A small image embedding model, trained from scratch: 5.52M parameters.
Rows from block 14, named by matrix and row number. Each number is 500 + 50 x the weight over its row's rms, rounded and kept within 0 to 999. All counts start at 0. Numbers have three digits each. After the name is the row's rms in percent of the matrix's.
# conv: 3x3 conv (model.blocks.14.conv.weight, 320x320x3x3), inputs 189-195, a 3x3 kernel for each
conv.48 099:480491533523553591512555578512478424516501422511525465441421436398430426364408423488468515517501493525489430527497507496444470491436492516530513444519541403432448522495456504511532509473544
conv.49 101:372394358398473401324386351623615633597579587620614610664636657654608647672626638502466465522500502493504501517502520506510537500492535360381405420456462374409428464468477449460474492449447
conv.50 096:472516541465469507503444482485494517496505511502510543432450470446449444423423424519491440550534524539566613440442460416420431428421439572544506546562544468531525554538521513545574473523605
conv.51 102:558424418576456469530466505587584570590569555611612583587646642619613604650607581542587629594624677653643644555593645522540577558556569525526539498494533486470503487493517471456513494455476
conv.52 093:458479456439467503448461487539493457529496473504518520603628610571601599547578579480484474479485489473483498491506514519518520556534523426435382426407374468403389495507505503517523494509523
conv.53 106:543421519590458515660561548556529519553506512533487503640597567637594581605569559497549551521540564528495509560546527510498490518497483498498501496488471423428403514556560526559550514556548
conv.54 103:587567580559539579509477511511463505473461521416433524596572530555537540486517542464484519551545526575554522563534504567529511595547520394460471466500516494493472492493475489506523480510524
conv.55 099:595577569639630597599580551587602602571572587587575612496516537500531552537558588526540521508530495511508454461528574448486540418439471476484438458469439439404413570563583557559574619570560
conv.56 102:463485517461462499545495456491428405473439426434436448552556513544554502499515464436494419424470413439432370554473473540456476564480505468517491431448463450456461465497484435449432459431400
conv.57 104:575561475590554526582541507476514509497527505476492468539518492550551531551552532394444470428488454436481409571574543570559527558541538532532531537563545517535520426459462442473486451477510
conv.58 099:464478448450443465467474477418481537395438469381390382474476458479471484490473485572507489571531529515526554456435442454438450443451466557585535495526514388458502497496448563557532516538540
conv.59 100:590584530502497517486493559469501565520539624555582627476522560481482539538527558488494516512487522535476493566546521613588546623611579434459448448478468415460488542521470534532517527543528
conv.60 098:450469452443447457409415395571558592555533540514505509562558619574515567578542561468565510527580515475511484525531542525516529485469489473534496549586537490525531454467481457420450438411404
conv.61 101:467377425466383426506433477474518517521511487556527479585546523534509478486473462443481408475480420452484442511477473501480499483506547508561519508582530481499503524544528554607556501540483
conv.62 101:465459497427400414427428458519551543517597576465553567478531516479564587485562602517538577534518587557571656387444477384449477419441449459420442460415432439424449505491554489501572511503533
conv.63 096:489496521487524572470477546511482455552521475487476460507466457551483466555506465536545557527542526426498435492489507471448500436424470474423389432447413446487463603533519554487488539508529
conv.64 103:500522523486506513449529476573518522534490517541526550502488492476487518505517550564566539592611553524551490505536532497540552538577599592556558636578604576513536480467479547516497524467440
conv.65 094:458537460521544496444434409467441352453461399436454411546555526563547520500490480473410448442408459402390458421464463428449426411440395608567518489484485453438411491518515402442470404410403
conv.66 099:705644630645545559642586574556571564551578590482496537454477512483498511478497485469507515480486510484442457448444484458428457536481472494479464496445449481424476510452438538427476576485547
conv.67 099:568578569632591570586551531466460445465457438438445437523512508460467496482508540526592587595635631550596595495503484483502518475491518523552506461509503415449474485470448497482460487479488
conv.68 103:588489561555543565471504507445424452437414493461397470498478466456443491487479548434493459458485450477468440414449513447470505481477515529486476589549495568549489505535568515558529518570515
conv.69 097:476493413463512464450451402555506506532482499524500540520504499475470483506483486454547488449527488443472444567539529555533521518474477496506434438556503414456446483471465511530492471484464
conv.70 102:530496496502496553552551610548513508534522527588585590550526543552528513552531513427445422435452426406416395511517554543543572546544557648622526592588558572561536525499516502487523515481494
conv.71 102:461446488558472459478431409579517424542538486530600585578524510533451470535447479597570482595571501562562539497477435495485464490451444465495435544546439477488449454449486494486513477432461
conv.72 103:431406378407427442411435438516445484502459504525523545456466496451468493496480459456443426463476478432465500512483502489460490491492538692648645634591608631610626505536543501527520518511505
conv.73 102:422497493456486473425405386555523503557482465577534541489479455468477482444446465531518480547574549517579566582597591551566547549540506506470507507463487488422431477474482451469477454480466
conv.74 105:599501559587486586721614639536546554543539552528519507417439392460471392453467390345450451420515451384441364449438438445445457452450471399411443434408435467438442519530558471447467471479487
conv.75 100:540465394554483391486449363491476490472465489455451472436444446434427465426426469507517469539575488520565499504509523480496495511531513399485508492529526494456446500484520569537520574540519
conv.76 101:546506529515442444524506503524540524527560533496516523486510498460477483468462480409458449475526522459478461408415422382408432389410433476462466496451420547442391523505520492491470507480444
conv.77 097:458509522459464516535573598439480490398407456389393452484510501495514509475460452548474492494465494552533506564558561601567560616569540528546475506477442491518477429402480391336408490413430
conv.78 095:294336339376411363371387321496518496493534531558577547547506534510513564504480522474556531597643597584601575641590545599578553598602559474489423545547535480478482528530521566539505546517475
conv.79 101:504455449439400418461433461545513502559524489540521492435407426376377401369392414462481471469463474449450469539501469484438387468411373538589561588553536638554535488523508502505500480486500
conv.80 099:452457377441479407399451382508459451504454447552537531506520475549549440492483411465522550464546588467543511437459399500508466512555508499466432488488485504509492504492420543534459561581531
conv.81 097:551481554590497619579495622487494485471510510468483475404413450427411482414441493597609595546550599519521591485495435468508464458504469537444460541475516556493508459447464454447449463462467
conv.82 098:509587512470546482438478459497467429472461451416440446486499473547534500510515474515484452486460458485441416442433429458466443435466426449494491482487557589542551451474514480435461570469474
conv.83 098:417383322449455379385414405559579545563563549599575549518519527509488515492491522525525555540520522550527487491467425486462439506488457458477442471490464444460413448520514499563532497526490
conv.84 097:522504460470491493420492529450448515448418430524453438453492535456472504479485497465437452445476497456483469486456457476460485490485492396407396374407408358394430490480468476488479484465464
conv.85 097:454437387440403430436370409492495510444488492486538541499528510528540514515511510511486425566569519532536475485538531518532503537518477478530510538563574521563576483476514490510529438511554
conv.86 100:567517554521483489580504455502496474541511497550535529511525495531537506568529512483500509504514519507566556532524478543556540552571541591517533509491579494511658561519571563512550571533554
conv.87 097:438469455405444469421455445485467447418438436387394392525535546509543617474516614475527506469514462439473461568543528541559549524555556411468525473480470421431471466457490496447455499470435
conv.88 100:522503435475454403526473459500508538489477499479447432554534513485486488466459456434448455428434454422385428465447444457438443460466486471480540491410465561500553513510506514530504548531510
conv.89 104:626609589652624633634607649491474494489463477471453481449482510467506533471487494523494443555502458578525485566569566573581573569588574452478436479497476474506502478498493447468458458454445
conv.90 104:520533501581559494559560564478462501471470483529485445488476489485489511478496482503512445534498449550516507392489528466580621476576614523519453539532480478488493493479518524508571520506547
conv.91 098:395445394450493420416439388416376417407412453420449493511494547455433489444446498550542530511545557510544530476550568525565559577587562583510506539467484523521530477478462464453466509510530
conv.92 102:606548533612532531600588655469483450523552526523550539564543518504507506496498490534576543560556505539525454432443433451457444450461439571516448523469457498438431490436405532496466549506505
conv.93 103:581494436479405404422340400503484449421375386407371400491494504468457517449436519458468441476465447438414419488529552508547549505523505528533527513521535528547568506531568550563553533569546
conv.94 099:620577590591501531589531488495461411483460424446404402518544505529532509512493481482480534455459515452492547412439435412424415424425407626543609568489563559538567487487469477533519441478468
conv.95 101:564543527581576549536507490548585577524554580522563590453510523478495525477458468507477468488490490475527527615635619569624620541601596503507524531549560504577591518483456542531493481486438
conv.96 101:526500426471487446462460395512484397488463411447422426529545555483497529449474501461429464481450469554514492495492467494509490537548548505525492496548535475502496561542533553557565504514567
conv.97 102:336350371371370348349354354505489480513491467549501440473481449488454435452449444570500515517466490482472500499515505456505516446478486449434438462448443477510505541546564550575588555549540
conv.98 098:480510443595585490565500418573541490505471462483477492565559545567580537581628571506512529511538570477509519487468447495471447480458434478452431486407358516444380501505523579540518586554528
conv.99 095:500557562507594551489554546553564523525552510532525484524470464578546535509512530511522518518519508488504512574578520506517492473509507560473464487415421572544519608522542558487532587499519
conv.100 100:462473477498486453491437358409435420410422421426408420379407417421418463448456478447485447429465448403426425523532513549547508552554531449430447435427425445431354519466460510472503469486516
conv.101 100:426470531486507533513549544472471435436473465431471487606594581595589581606595608432467417453454423492469429380406383400425404413445439495489497509512500457445391518504504510531542494539542
conv.102 096:448463483419426445333390453547574543544596584567626602432498541437456491431417414449436468437419451452447511483477484463490500485518535476437425478489449489524459501467459519518509507500531
conv.103 109:468513510572528479648501390494490500451438435487456434557534570480488542464488494513435418531439397503434469538506490494493519492517543574563493583531496584515477533547474523555610535525550
conv.104 098:406411463384375428413363424544524519593574579559594594517555544518545507505540499532553525479523561513531584402485500475518506493504462514502483440424421471462455542571538530573564487545542
conv.105 106:437408472403364439398368464632647642602612620570573590445464443499502439451461407474481445479490422423422401437443436437437435419425426435447454465458457427404388556549519519509500485493490
conv.106 096:478501440507486445459477457547536501555567525528575557472509455485532507483516534482479470443406426436420418514535497548557502586606549571510509592485491572499476571554423519518468476516496
conv.107 103:491536469525545493468478476435453454479489458486468424421441456465509507460488459630556522625540533640586562498544527521566538524561547533545560539592575541618590475450471482428419482461444
conv.108 099:405450411401415389448415396494476491467463475459481486449502566475522591458494542503509501515517519515492488481485502472456478476459471571551557557549584587547531558534555550498523551509525
conv.109 099:601577577603535578647575641446447450429446453486507532502467469515512519446489526480425426462467453444476491530571576519535537517530526539522509602583568549543566571591601481517536572594581
conv.110 098:475434432503479493545531548523529510529555525484508487456445455542520497546521494495490497476469469472503505421438478477475484472466449492476437454449478455459459428406433427423457438425427
conv.111 100:678609579617605620504505596417416398434461442411431438421461442462489470437409381445414450427394410421444437493513522493493512461439457593530472536490413526554510524554634538544575606647622
conv.112 100:476518478486542532384487505527472537495454477508506510451460517448485518454510509487502532484534546484502480379477487414511528433496513422509556489487485498446445446473428442495487431500514
conv.113 095:426455490426409432488472460480474500521523498508499444453473519523535553544550514551556537559567542572598545559511456560525442569570503510524541553556552520516568526484459524489485551504515
conv.114 098:405425373473442398449483468421453463428447468456470503520545591518540587541520550611599537583618573547532508501524476492536502505531507462491488461545544458526481537496515505465487486463472
conv.115 099:536520506509531500448496489512526523537572557518563535476497527487514554519526517463440465481446461456425441492552536466552551463560580386393347397437381370408356581554517545521513516514510
conv.116 097:600598671531513605601615670446462474446421446501485465442461486433437465415432436533498482512513535527558616467485437452481452430458420447456444460446398446432384587543505594542495549546515
conv.117 101:599565516586598580553587610526496478500448450523502512426443504442438507452462520557476513513456487435441444468510482496549544458474477571471458476407408488436442559561570528521542498520533
conv.118 104:457491508456507560417480563519477472536465457545488529560536616535494585580576659526498438533496420517476387550557541548555551598595579447489469467542496472491430470450458489484489454477489
conv.119 102:464447498462431477477480522426414420446467472456469472396423390391422400413444408553561457547526432580529556505485514521504496498495477485486487415421440399383404577533509537506535492490538
conv.120 097:554591593525587624450550547632603575581551572604556578568504480555525541518540596520555539498555578425462524462484546481468515523507525640634539581561522566544519548545477487530519471497525
conv.121 095:583580508533571518464489484547492443518518486464508523507501519522515515521513512489474520492448496577494546520525542473484506495503504510581533460539541468516504427468437416454441463499492
conv.122 099:502493537564520495606540524467494507479497499461480496488471492494489515505492522549481450552497457546522465533508493541540527550582574557507501577531505557556532501414445573506517583565563
conv.123 100:411408453466399385420448463418411410457443464409389425514524537574576569554549523506494519513494493557515512530490450536493452564520475468537581511550555460509505588593518599595560549524542
conv.124 095:308357377369401387347423362423470467480535497467493456482502513523555521471536496432441425387388384364379402522510497532484461564531479514486470464428428430415414547564524569580564540519494
conv.125 100:535510466531546514484509517488498539501488538467439461544531551550538549570551572566591604486514558541519483543549550555572579551569568410521505429512513435455435425476460471505547520536542
conv.126 099:525610559527625507547592460444446439510488440480473430401336363412365351401394373585534535563486512561506558515542517501530510505526515538536524473480480406359363455460457479491489414431446
conv.127 103:454445489504422475523437504430434458449452453463482501460448399450438407456446430543523490520506458534509485511509483486472469472471470470488493481456452522478533544628589523578567542552574
conv.128 098:510547525484479463487502508584597611586588593526535546527511517523500487479475485502514544479524525440476504505509493531537507558565530529465503535448467541457455449466507471507508466504495
conv.129 097:405425474451464472347335390536521527526489478524480432493496520461451478463455469474480462419471427398464436524514472521510486533530521555545552538571574432455498460524543529593601562590566
conv.130 096:506474543495438506519517537447502505470499538493485542497509486456485503474461499545529501532509464542532495519496521545531522568529496536501465506503489461534502430480442425451444442458458
conv.131 102:400381335479457420434419416580548514578546531561531521480460445502489474474458460491452410484470436453469447523522531501491525515511538510524507552562524536563544406437453466490470470463429
conv.132 099:621573507529479388530538466463440390506468425478467459469466452481511478493522485605561531580522553592569626549528584557524561606594618462530548500567563489529514432499469473537494463518486
conv.133 099:386388379394368304367387328470494452511536498502533480490505449529530480507513491411350338395377389451454434465432451471450445493485479543554551563567576555555577382433435426489468428490489
conv.134 102:519523487536529428575538414461475513499480487535510463555545518537540510519485486477468446502504507515545581546459442507431443508449478489546535512526473489485429473448447521513492507508463
conv.135 098:541552516497527534459488545531513537553532546552534546397393390387382396403400423509497499478454459475478489465485474542576562561595593424484460436490490458451489517498507541527538581568568
conv.136 103:536486499540514521504552576472511522530577540491532519512514503527501515553532541495507455500534495537503456470458478478470489472498500555555576572530549608513516500544595512495574496463555
conv.137 101:510573617504565551482563507489469422453471440426460441472495453419456424421426399639632581572571560538574558483522553494528541519553555307300384319322361289302309538520490563551513558568527
conv.138 097:442536591475552567420494504504524510499498481488486462547533579526551592498533575399393426388364388431407422501512501471503492439452440494462438513478454464442416500506438547542501476483456
conv.139 097:518573601512515566619661660425405443415371415429403416551514496537516535521540576549511459539515477535530460504478524477454495485484523496501531479394510501440473435475521448464455431440389
conv.140 104:586589592523521517442479461418399399458423407431407385475546547494515521478459454513502523437422477458443469507520531512507504536527513502489506522478497445443498514535557487519573431520566
conv.141 094:555544638509499561615558557487507514493488492461502487381400462444444478487479460532528514482524553461473536462453442494493462506538486503521489495501501495460457491498519485505516504544542
conv.142 104:589560560606586608576545564561542510552551517529535508543564575557573588567593577505496495499525495530532504580527485552508483549512504490431445492437447461433439564570562568578562555593577
conv.143 095:438521510527552514461496445500498499534542507508513468520551504548507450570508445453478538399435512457422514468505507476483483497486495498491461495503444421499471491498500544501560540488528
conv.144 099:381435413451442415454435393432472483449506521472507500503520532510546576499541586467487565464462465495471472443442484422410479443406463423458446513542510509532479450435403451454436475474461
conv.145 096:510535543530544549537559508493517476511554506507540509507501528499496561461488527503488484471474466457518511593610604611595607616588610411401411403424414383467448478482417514544449461524441
conv.146 103:542556523531549518552539540491501492475473484491482473444439411435450443448468440525515535494509527524516549571578602567604612594636627464485465484476399480463441439478469487501489517483474
conv.147 102:501472441494446478505438506486484536513527574450439499469514532539535545505498483469466441453453483465481539500481478487469480476445480547491512519500560574565617612574543570545529579542517
conv.148 101:486433368517468411511471442478472476471502508489520528468461499483470540505529566511486474460445418478465458462459442434452454452467491470534503452492486472436451464484478461447440506456396
conv.149 097:624593639534545619544548595470437463460443432402412398476524531497526546489505563552582594476504532427488507496469456453436445451437449516511540482492533460450522487491487442448486465468523
conv.150 101:593589582582577572608627548625579608570516563562525561484453431491482480486492533561506560506476526575574575469448431465448444471474458693683678654649709663642692549514548591569627627607609
conv.151 096:438452465547584551497563477433452452455446487438436492522510532557551535561577565532513583499486591539530597442429440438425422438447455498487416504524512447479458517491439571522496554512488
conv.152 095:461442482427436483445440444559561624543534600517507535466478504453468468445442441526545529498495492440476458474492525405410447430421458528533541560581602554532466486463488525494519493470487
conv.153 100:490428522446416510549540550522510511471463471453442419526557580510533533466486509533516509516510506476506530470462447486449423490458425542498537555503532527499513564522573569505573555518595
conv.154 100:524450467505408428544516532445506530471504519499496493421481524454518529463514501548507495512499508467473535426427398413444430391442453444366367491434444500475516499487512477452485518489517
conv.155 094:511526457554603548541572545508491471523514467493487453572566580577580618545592633542486520516481546482484539379366377426395396486440434521522506491507504416502492495521533538517542578545580
conv.156 100:534565553485511550523496495496489502511476465501490473435417401460460429451488488563525492540515464530536506489477424484495468463481492547523491496477463466442454509533544527557559489527519
conv.157 097:536565501560526487565534513590553496558545508570590568552513465515512491446441459552559557524521528548535534536487473558509499570533531517533522553556546543543515419417395444460454421451478
conv.158 097:386362375390377371388435430551580538527564534529546522531545556541524546583563594477418406476410406404401409546554520533555520554546532524544538552550515546520470505526572554577584551568541
conv.159 101:414467538499521563549578558447453483449455472480479467429432446394390417437427430506445435496441444461435451495518530492504520492501509476535566519531513498484463483543526553584592583592596
conv.160 099:499439555568517568508507529456446493424404464423407458458477468443451455414465465548527519511531535544575555528522488526524505487500505514470475536477542549479583427422417450408402467435442
conv.161 102:480415392577502473565536546532495467492481472513490486503471460479462467459465488483458469466441490433447491420437388429471437450492479550504522584527566553548581525509462557539520590549531
conv.162 095:491546561524524528596593542522521516511528551512538578458486522472501519497506519505465419498465472499477485407438459434468494479486502514550502472496477464500463510508523497486489475483479
conv.163 106:467466490493482504518518533406407440447458461431462466490514556557565548569581542515569548525567560507573595395406434397396434409422449492484434486492448485457402476496469540532514530528502
conv.164 099:568474480496461490501467495585583582587581568562567559435412427454426438505483497680639594669666598666680643469493491457485460467489478494478521487476493457433449532506515566534477528494440
conv.165 103:443478477541608561529541518460409399478399389457375374499464443481441416477444425471540557522541526563582541540527499578581541558582557485499544475429458435406455487504548545541545552575562
conv.166 099:462511565543537577563523546470457475521523532600582541566604554555603571561604600481477450482457401463473461487450415524504464526523486499534616531499557547498602529566567559580602563576628
conv.167 100:455446421517556593498497527603580522547565524528536532483385393440327313460379373486479508466443504450472578474491540443461465466442419483481466459477537413456479521529528558536513499506462
conv.168 102:455506567514572535520531442523552513538554510484477465482481534555533524611573495471442436500468485474478487469462453489485461474475451426436560461491531530562560466465526519505559539539538
conv.169 107:486492543453445503537502537469497477487523482487506476570546565630568564645593571447490444475479446490452427463462472489489487490474473520504516513483512563532551506541588472512555483479527
conv.170 099:509440430514503519431529537558540472543538498540541511467488495501488490504499483577560515515503495483475444458481486460481464409432412487546555527600611387447483423463455410435442413446435
conv.171 106:539530561574509477641589542491504496519542536549584572426436444490497499477493477483466494513483485440444443426422388434438402424413385444492561436420484492449465485494535468464502508497498
conv.172 097:481425365523504452378463444432482521432483506423486482468468439501508497513525506602576517600580526531534516504514514507494512496483510492554537557562562455412460452457437488467452469447417
conv.173 100:540500475557506525492469487492472509465422456488490542556540549545521550534518578429389438494466472453471434453447485449476495489540541560482396548469475472451479499429410490411406467414422
conv.174 098:507551493528515465528466397472491467431453465406435491532485474476450499501485544455501544465483535461490509459488526475493515474492503480479453561552507613585484513525461504510460521474408
conv.175 103:470396499414353496524490581568560627522499545534538515577537552548532532526521508450485436422495442409432362482503506474496526468478485513496522502483519489503527494448379515476393536467402
conv.176 097:490551507513543534449459520510476477507543531493587597465518537476483527442468501622557556595451464576440483539524545512495518515487486492497448496520477427487512569546535522465435496441388
conv.177 096:412436450386443432340358373503475444449423416428407403512543573532548553554587580508442446516492508488531563464500499464532557486562562502543590482489539513483556466493491491510487471486471
conv.178 101:505480504513541544525552566385449478449491462425460415439516570468519559525521525429448443383407445397411425519506533516499526499516546534539535496512529470443499518435455521400410505440440
conv.179 102:377413460418466493424488487558529558572549577592572564551522524520533564508527558556595505577531426595532408543532521517513501485497495462499479529522486503498448526527517548547513527514476
conv.180 101:511519461423478473493509479595559562592589571558611583547476502526477497556510505534493483568501448580507440507490480461486499453506522532549569443437493527507505536563476526536504485508518
conv.181 100:487479515526535523415470468438389414452407414490437391484509521464473481430416422463470486444466478442460483490489493461459479515512540478464467468496474415503496443446490451455501482521543
conv.182 100:584566553530504463480489439543494520562492507574533525481527545507521513490501491444432417448428450524497494424425423414413429410396424383433501401368429396347367501520516548519515535487471
conv.183 110:536458443494466483412448492499560564516504496526466465606548555489487568451446554422479611495527585558643483465480522508489467538507462518407434511504539494545498533495499527533510423522535
conv.184 101:438456370480538520467485451492446521503429497526489515479510504446498550434461529525517491417459468394449486432484500403445462415439417545505471514475461492473475570504470491406421465400435
conv.185 100:550526491504543539446518519558470491546485507534505518452451514479486535503546564575539569533517555563505544459455477446462493462492502542521441468465433483465454494557532462549548442500536
conv.186 102:430499498411472499382412448480504481501516495456460437438476470435466471405444443482506494558580587606624611648590618600553603598563605483515454537573502482520483563549521570515519532507505
conv.187 098:484513506505488507502515537506500495496508488501507489550608551524574516509528519620616616626636671618642687576581596581585596585565583558594561555559519526533428522500570487466520485444456
conv.188 100:577503545623541532645601542482472510455430475462449492512542602467491571497493525527479427574581581511549530504522470456480434458467430555523534489502516521553555511496449528529497506509526
conv.189 098:575604549596698622498565510559564559548545539535527538491505516465482509450466521591537581549464487545465452629594527624542476618531477462472458441443480399412472526536534516560549528540529
conv.190 099:575585547591639621605628628421407372444457393421444394542545528516542527506545549526506492521514479481510480595554547573541559524539575411353303374335317386343345576579569561527532590568596
conv.191 101:376348339367407443402416453434450459469506502484542507498484526537520507497520500499570560463488480446438411524468446489411400463370392495517518434472424413430380568528521541494508563540526
conv.192 103:525520610511451594618519573488455447542528504550532521526526482512505461519511474461471414473481440419482476474528527466540544510556563468522563458493640560548650559541570534484515562509516
conv.193 102:485532517501501479454454450581588582590584576610597578526529515531550541495517516432426433389401439405414463493519548490517559501535596498517465533549515468517515451466454492462439484478489
conv.194 105:581531566588548612573530569554532562555548569536551571452415424458440466454445463463497452459506485449479485510517490508511496495499514544513477551479450656562479488505520485493533510487511
conv.195 101:438481473451445397456438432459492484436447448424402409487499496493515505485519527516489513458455506484507527460449445501473464497476451475446444441376364398359407602507475574478476584501530
conv.196 109:516512481458481478500483510519530563513539537500532498494492523427409454426426420496474424512572476429491412489474417446438418478483497431437442522525496517475528497470447480426429549526544
conv.197 104:446385367414355344388352411503501498492488502468478524514525533577613586548583564509511494476503451458514439540549545505520574539579620522494478513463409519456405386465512465519529481492484
conv.198 102:473491406482509428426435401581529495534481463552534513507521472510521442497505432474488509495511554516521554518488463512482495525504525517496467467485464418462422525500522483472474513490486
conv.199 101:544580580536571566492517503553552577519499529496479484540534479537512472542514471517496487573499460600536504524512454510521451523544482498526543511509524463480507538557588541541585509518554
conv.200 092:408465451434514508369453483442415443408390433423430450470455468513486509513473499455500532523550535555582544556540533560549548531547544477477475510524566508525563401401423419435448474472465
conv.201 101:387458467446541508418471425489458422475480475479486500484464501563570582575593594451412451499425409504434397520504545525506513536498472541528482579590533462513484523453507456428509415440498
conv.202 100:405440417422500503438543494521471467464416481486468531490521522504501512529518519506503471473485471453431431456451424443431423451435443500538550495502552503517522505488488460464525431459518
conv.203 094:511467403510499429418430340605584590592547548611575566584581562552549534519519529493538538500575556528596572429464507443465508426435477444488501462478454474465389605576533607587572559563567
conv.204 097:355429385563708620396601553515477488542488488527496532511493519460443499481438445403462431576618543457510490530506442528487428532460427464483476473479475391445430530526543565526540486474492
conv.205 103:520594585604635607522593578437448448423435441451438432572555562530513543548504506433473462380449451396442472552558585536518537573544543520463451532531487466504485501469441512461409456437397
conv.206 101:580554577641612567515522507541509548478441514485435512510507517516492512502496509455474488480460407501499445502492453486475450509498465530478530554504494505489475373400391413410421425423436
conv.207 104:446540517531546518508525492525525552493540621490546625448430442405412472380438513459447443471447419461454394545547532543544503535514480474486544505490540550530565515497529479429503525485559
conv.208 097:575623608585675620593625481536482403531543458557585483534493498481427433480440461621630571571584568525602602432413411407403440434445489510539518564566513511547496452458558441403482530462511
conv.209 093:461507417445561502388518481492494519491491518461472522467458519469481543481474503521500493501510514473474479520496504448426477393381439430457436393404417409391412511499536502459507540454504
conv.210 103:469584555528631626554630586553542642546513645537547671535508535493510555456498541506517490560553492580605523527526521502481480466436433508516484497463475534494485527453451518427462495427426
conv.211 091:497504493534555522530611550459499471454472466464469468401397450393397402395450457590482468537427468513462491390395439376407458434477526467403430385342380368360394615565496538470468535517485
conv.212 102:471467390520565426508577458632578584627570585629603579524471431539513480500501512551533519525517497488509508515494469452436454439479508448410410450444391378397338437403384458433407425433402
conv.213 097:464503513532556572524571535470453487442423448462461473568550542541520555536502520526565528494544526505537492532492518548514524538518505575603599580580570545606563521475550514468540508500545
conv.214 100:393437426475485436407418393519530539491492505485477498564512551502456495516497515553512540492478518506530544525515495527493471522496478460451477429405462396410433447450432466465442466482477
conv.215 103:629679640630628617616643599531558542548582545519541520512505513537514490526497484509510447502486429484470435524485541518462509497446485528562474497498493458468485539510510555485514572530575
conv.216 100:515510539565495538542509536606549612620566616643607640456468487452463471503505497478404376464416398428422391578581583554567573585588579558519586552501547549502518565530566538461510541490524
conv.217 099:408492513518588548465525471415466512455543584512571596461482509476513503558561514472412376496470444487465434415378370465420408526489488512513591554483548590533557529485496541521560572562633
conv.218 097:611578526609515489546553576492487444433439399434440441554515555554484492565529561579553600556555602565569581513494478517471452557506502523556626499463513516484485514516563490449536466449530
conv.219 098:491523459511526519490510504487488502434408414445398377488512496485513498458498496531494568521468534579537570459476453473479442481489455564568613542501534604566631453418430444409414483433462
conv.220 103:531524476614613578502524516417430469398406452407393426479455442467432437455445430482492514498510512521540529548549521592591568550541511486472515479458474482484479552540540563548522577548514
conv.221 100:717665620709661649623595563546592594541567582535515554446492488498539520531545503509502474501544512468525538486495518516519518516531505416402377418414434389396417501474485488427462468459515
conv.222 097:525586458584663500381538444495464487457388439494431480506502491521457468549472471572558532607554555614530523583562566585587601577605622480500480469457472402439464554497468524491504474479454
conv.223 098:498522412507530431409457384550516549543458457554496473431470515456427467516477492500540582495516598457448514467450435481483444521515482418381380369343377290342384572536519535515548507491542
conv.224 103:477438390471452433381460414625607552604580576570536533573540554610589587600596591568479452582510489574513538547565575546535550520522566512506485504497457538552480497470514512451505517476515
conv.225 099:513507467520605618460591664513545523478493493373397465489529525532531503459491490598553570511460508586521520495471536486444482465446457593566617576527594584566618523495535528472509611581584
conv.226 103:438499494477508536436465474566527530554526513561539557578537596558478540614554562495479446487487475474494529534543555540529516538525504444447436416425458409458476448449457455477479477473421
conv.227 099:485515497527487447486466392477450431464426427474461462457472484497493460543540508564573556533518517588570541524475432473423410484445447387426493387402425416468491509465512511433458531444469
conv.228 093:352363441413436473519528465467481538549533572582564554431408396473482505480501541515502527473494474381424451592612612621630638615607602437525511419515533431538514532522511490488556474464467
conv.229 096:426508497546582518429461361513458458538462473653517485539493545534470517561513547482451402444427397449429403530478447504437417520478452518493538478501550344434513521553500549539524576526552
conv.230 098:514543501496539521550565478495493505523517505483497479403412458442426453457445448305359367376398363435397393450454450468452437468461452562526616494460560583550598572537492573522480561530491
conv.231 095:342414430387433445388478431565558587535514549548531566532481515545437443568497469403464442409482466392465440595552560549483491538470476497531526546583565424521512568566575546530563527490540
conv.232 098:504622510627689552539619437523475496489461494476441453505493502511485487499449477535489523541461515620555594434411436464443466508466475499592581620653637556617618467506564473469497492463465
conv.233 105:549490419522493469438480489420412419429442427406441447490461488490471510518515535517482560460470558505492555461486465441469463451450441422515488404461462390456452533522528459390449455375445
conv.234 101:461537484624648556491551438521482502499467481527521520552564533530588574542583559432513490494542455509510453454472529483477531507478512552581586582615638525568586596544600598512588598584675
conv.235 099:571641684574571682586661645500530579543534567605559540457490501462506513484497488481521495489510489508520467548540560578567567565566561569609587512530537422514475549510485459439443457455473
conv.236 097:433547429516577445428499428470508516451507509433509495539551561489505539531565587506482475500480503531478528502511512523519547527527557384472523415459496437478508458457380445459427436447432
conv.237 100:634656562532577494428477410549518486521499487528525526566524493524509504518529551423485444403479437411456457512549504491544521486527517593556533533515511512553578492475443445422400400428411
conv.238 110:510564513561609555515557527441453469447473487483516514526498519497468483511507518496495497493514486469505479714700728686638654709660669430470407441458415404393359529524502543541515550539512
conv.239 099:454521567506524558537530520456447489455456478512476461510537568477473496510448455608621649595556596605555553446473470462483467457483445399374382379330368394370392552498565563482539576505510
conv.240 100:513526391492493425454465394537530543522507509542558558496493438469485443450479487549539502501480479466445480456429492434425488441425469470467510453438490545530530416406455389416489399469534
conv.241 097:520507432552478424523489455535558549551554495480514485469477502470520534463539548457505549420452493406416485506484490480464475470456482550501518600517526599530515529479433580512469577527502
conv.242 095:473488428503516443462487473436507551438498534437497515557579542594617590608627610537471511520441480529504555603561562618555541642596584484474457494498501440472510487493539477508547455487515
conv.243 102:435469401472477428447457454561560507572595557560605597524514448534532495539547504580558647549489607603575656499472467496472475513496498584594597616554542540530512528563586487507539519515521
conv.244 094:466396384412399440453440448468474515482466521498504534541525513544527495554541501643599638561501567581527570540529539504538567485534558532591588504575590601595557555536490502493494507497515
conv.245 099:420504506427486489459482421502507520524525527575564563509515548613575526642635572490458491452407443475429484488482463460467436478472437446466514477477480413445435451459448459483462415421453
conv.246 101:472520554559579578578650533484466427486484486511520550483506474538538489553559513450403436396349423428428451508450422505456431530514500425454419441444458433453454518490504578520538526473496